Weights of a small image VAE.
Model: 64-pixel images, encoder norm batchnorm, encoder widths [24, 48, 96], decoder norm batchnorm, decoder widths [48, 96, 96, 96].
Data: trained on simulated grey scan slices of phantoms with and without marks, 122500 training examples, 6.0 epochs.
Rows from block 2 of the encoder of a small image VAE, named by matrix and row number. Rows with one number belong to one channel. Each number is 500 + 50 x the weight over its row's rms, rounded and kept within 0 to 999. All counts start at 0. Numbers have three digits each. After the name is the row's rms in percent of the matrix's.
Before each channel's rows are labels from the 100 images, of 14976, where the channel reaches its highest value: "lies over" is the class under the peak. Only what is clearly more common there than usual is listed. The data: simulated grey scan slices of phantoms with and without marks. In brackets: how many of the 100.
# convs0: expand 5x5 conv, stride 2 (encoder.blocks.2.convs.0.weight, 144x24x5x5, each kernel summed), inputs 0-23
# convs1: project pointwise conv (encoder.blocks.2.convs.1.weight, 48x144x1x1, transposed), outputs 0-47

lies over: lung or cavity (47); mark (28)
convs0.136 064:515563475463467504454489469510499568523487576458456410521528422415439591
convs1.136 090:486402518447517503579516528478512494483513389487614550525568525627467553517520481499592529516496587505523495517562520455506501460411550472545565

lies over: lung or cavity (27)
convs0.93 058:574508493441437475446450506439483481592482530462434498586542482406550502
convs1.93 080:516468531504568549527482555428471566520654448503493555522489530498469486426467540533551628474518475440475636503557451475501515476523481544473523

lies over: organ (51); mark (30)
convs0.114 066:429492455515510471549519509418446432444514433524420379525527442501520491
convs1.114 080:517570439487477476412480492526526381499458486476442592517486475481503389453571460488530531510426528425486472527540511466436517424542614429497520

lies over: soft tissue (49); mark (27)
convs0.4 100:477476482514515554506492537501518446496438416513432404618519475434543435
convs1.4 079:507457484410489513453470463542494579562449504515412470542536528351443511427453463546524544601481524451515505490491494413510577463569484521559476

lies over: lung or cavity (44)
convs0.64 048:554560473531499403507520466521475440535544533456452425579536401490438528
convs1.64 091:562476502499568597506448492627466487485409539497514516472478471551489488486476445597500484489442577483478416563439480548504523446558395445537449

lies over: air (98)
convs0.143 101:545586536424434481446408507492505454549489501434596576509502500526541530
convs1.143 082:511491499455495434601584498411466579604540425578547523537534548539527479365560513515514489480542459501540497503484453565511497429523521426504497

lies over: lung or cavity (28)
convs0.52 067:428514498461453522448499473519415442531466589474451411496543461427481576
convs1.52 092:413502493511501507492512522419484493549476458515495466494531462446529457538496540358439553479509396589483515485550411465469467582390591504492496

lies over: mark (33)
convs0.128 054:512463473414415495450479463579523509569509565452555513564538478591480551
convs1.128 090:537490488512487475560625451516498547454525523456551488525530539531435577459443521547494456570504436587528481431482451597461479565423392472480545

lies over: mark (34); bone (32)
convs0.97 065:472511504505468417511445477461462426498553574457492508519476522483356580
convs1.97 111:496454486536493518529477549478438530478555498503534561485486556633512499528460497627528496493479532489399585486427528491516471537472387572414437

lies over: mark (29)
convs0.86 070:381518454541539514519552470496416511407442504472429498497508463505407469
convs1.86 101:556496535530460480398511497564462565422509552474454516479552441502464488453577550523482566473448540489485496585504503460499496352609411493521496

lies over: bone (79)
convs0.72 066:383527537537525471547556505488520505405525421535564538555554537465506435
convs1.72 071:526498516516521456552544521469441575491440490500441468575427529554519493512421491458455525509501531452460563544585523430597589599488403520425474

lies over: organ (51)
convs0.29 072:388529499546564486594584505455475492406454431547516497495498476470474465
convs1.29 096:472472505525567546438471455495433485606488502480418499540498546528545442527566494493508518467475602541419512528640472479494549361478534484482508

lies over: mark (26)
convs0.133 112:586562521428432505423436458501537495578567537431532482543493484531479560
convs1.133 098:517580458451465386489479548561497380536500555542441524525471477442431503421473472454588536420502440442478509508426471573524441500521476461486449

lies over: bone (55)
convs0.25 066:420482531580534467532551464540445467410466491560601499554512525558459464
convs1.25 099:447604475503480459437484500527505526512467600437390533456404483438469571479458530389432468450517448479488528471467524460524479611508514504539537

lies over: bone (100)
convs0.47 107:409473487596605518580603497473475467433466508562481486499517495481500503
convs1.47 115:575449571560554534476508460524466517473510523477527420401535546507564528509577549472456443540522477533370521554442538464498575556589520513566538

lies over: lung or cavity (30)
convs0.119 074:537566510461459447437434524385558518564550530448492539573508526504527559
convs1.119 086:515528475471540485561486535444591587494488513535450576553451513477526473492429499428480585494500501592479659529558538476460484548546421510484446

lies over: mark (52)
convs0.5 142:593542508437430494423425464503539509578574545425509514507508467531489568
convs1.5 107:525512461390457447533447558531542553463495524528515550541424418453392460443418508472578488469439467446526528387496430529520467468494477454525461

lies over: lung or cavity (66)
convs0.2 081:566590496456472443487468503480499464590547551462556447579521438484457575
convs1.2 108:571682515477530477489427534523420468517405551489505491534626492514455459472496506493530452460480425533403491501490469550503451517554497514508485

lies over: lung or cavity (54)
convs0.96 065:542531460499472413492494431532494465529594552439559522503491438514405583
convs1.96 090:416601491454584495597453505432443426548511500547504528415495533566552440502539488491472550515508494564504558491459503472524410485589486561414473

lies over: lung or cavity (36)
convs0.14 056:504440514474463567492487509570565490558514596472515472469541508498391605
convs1.14 098:437557492447477484488463481480560437426476442534458561535467555458525497495470519379416519451580405618496462553520450506499514527400516536473490

lies over: organ (70)
convs0.71 093:441517560544517532559536537564456484471476441515549447659519480487506481
convs1.71 107:615531487549494540455479598529419395457414484442509552519469498442490522428484437458502373485522412476447527444497490467465521469467516483506463

lies over: mark (60); bone (28)
convs0.9 062:498587494555542541520514531444552541531447388550521509623468530498507480
convs1.9 113:585572484505556459413527505472585502557469540503431491495513477390464511451545481461456459491499473530503379435553499432485507446496623503547451

lies over: air (88)
convs0.12 138:576520496432443494431431462509522507589563580431495506488483494526456592
convs1.12 096:501487429496496434523475562501542494459517528553496566530447403495397492489478461539570545373451511499547474433459436583496477440451439486410455

lies over: lung or cavity (34); mark (27)
convs0.139 060:427496486559550454514502444485488516461432422559497554413549512451530399
convs1.139 091:472569512458497492458489512392557556526513466498451509481496484423513546491562459434510508546550482394577445515634510440426503484592579507486462

lies over: bone (100)
convs0.88 122:408463509582582511590595504470451463425454521573503514479502500483499485
convs1.88 120:511543527542571539480558453511485529486469538443493453419515572478644508556545549504420427563507508537471507544527546428473579514483451599534564

lies over: mark (44); lung or cavity (29)
convs0.53 065:542461425427451462482457482464523397531510516463457450564577464540439557
convs1.53 101:505545475499543456393512466565444484505402515533527514532554459442488572460446534497457535479462495547480383484625496453497517416595491428499496

lies over: mark (27)
convs0.66 098:570496519419434497429426445467512499585565561427490506524495503516466580
convs1.66 110:540490432488431494416429531556539465469527504507492610607500465482480463415490485502535534462421493496569431418501446580511491450441599461491516

lies over: air (90)
convs0.124 124:563518500423413487406426446492520521568560548431515509500509483533479579
convs1.124 085:482452453461435441526469525494478524542571570549483494493475490397406533507432455466464510441433513489579489424521461565561418473470543453552389

lies over: soft tissue (42); lung or cavity (34)
convs0.7 053:453530499523441451501483463535483518562503562479472410561575510470413610
convs1.7 099:475481514503486556500544477487519501578579469531585443554496508469485547546489462469458509470511558442546362459351487497492497479521609514581451

lies over: lung or cavity (47)
convs0.17 051:553492474471503400470486470503456460491570527441437504624559440519494565
convs1.17 079:441540397511509453508503520492510565500488589443447439488488499543547505471467496524484432418469499370450554456421562448572527515598450563481493

lies over: bone (100)
convs0.115 124:415468498567585497594600504452458459444457506588468495467498486488498489
convs1.115 119:524493537516546556439571415544527521498438491473488463446543590445612549580549575492486488575573518488471450566470590506445539481476514529567549

lies over: organ (44); mark (25)
convs0.68 052:405500549559543546486554483509525537416503413577524524581523500530550443
convs1.68 097:570453504458451531394538451560519548564459472531379495517518468507480573471470513538454485511439442507477527477645495437554557499464408505464509

lies over: bone (100)
convs0.18 109:438480501577603501590618490466457455448473511579475479476490505479490503
convs1.18 106:489477539545545552566532393458521499506541417435454477422498551492561484565594595503479523554550528530508495540482528408432603545479528520527553

lies over: bone (97)
convs0.37 091:390479500532535460570580516489456514377463482557512538437517553477500474
convs1.37 100:505483501546483573455469503483486518455490426430555466482532568473461516509435537399447541553524496478580455593529555431508561534452641481429489

lies over: bone (76)
convs0.16 051:408454488504540423528510486455434472485513539565448399569547467516429533
convs1.16 079:526526501530460506427520430512528430461425546482507494529573497530461514549436541485437557489605535599536452495499487462531541483359532556489395

lies over: soft tissue (56)
convs0.31 068:440433482509526506556492555553457459380448408517480483584490540481489450
convs1.31 088:507520529566486487450427443452458411540522530496400454545506516414471451498556450567519574431544517549508575520426529424544528495460387525463485

lies over: soft tissue (54); bone (43)
convs0.82 089:385524525589557490542521515515469513414445459530577478601498470496496483
convs1.82 087:565529532494430474484540561522429548475458614453424463493561502470533512464483492424495486509523331540483528573579487535460557509573527496514521

lies over: lung or cavity (56); mark (25)
convs0.23 057:462500501469483498450528436561498535555526582368520483536518411482426534
convs1.23 086:468513536510571502569531555470534493454417470513660512468462477542487503447469576513521463521441477452521525520567537501456465586598560413487441

lies over: lung or cavity (32)
convs0.107 071:595491463484497474461497449556562489531574500500493457600544436604459522
convs1.107 089:511506442485442465439487470503532567491527559520435433507630456408495510467470550378473559527493510482466628461522469497471518401556495468496517

lies over: bone (100)
convs0.102 144:444488504581602507618604522486471456471479493598508513513515498506501497
convs1.102 109:495515570532562527471572503489494479544457460468441472446507583488602508572523560501461500568542538550395535521422537481435612515488501561575554

lies over: bone (58)
convs0.81 067:526575507449460397457439435550472517546472552435546505550472405524481512
convs1.81 092:515484536511471478504513532369546602578533432550515438503575517534476585471514570454451572547497540522587433418552474479495506442538436536516499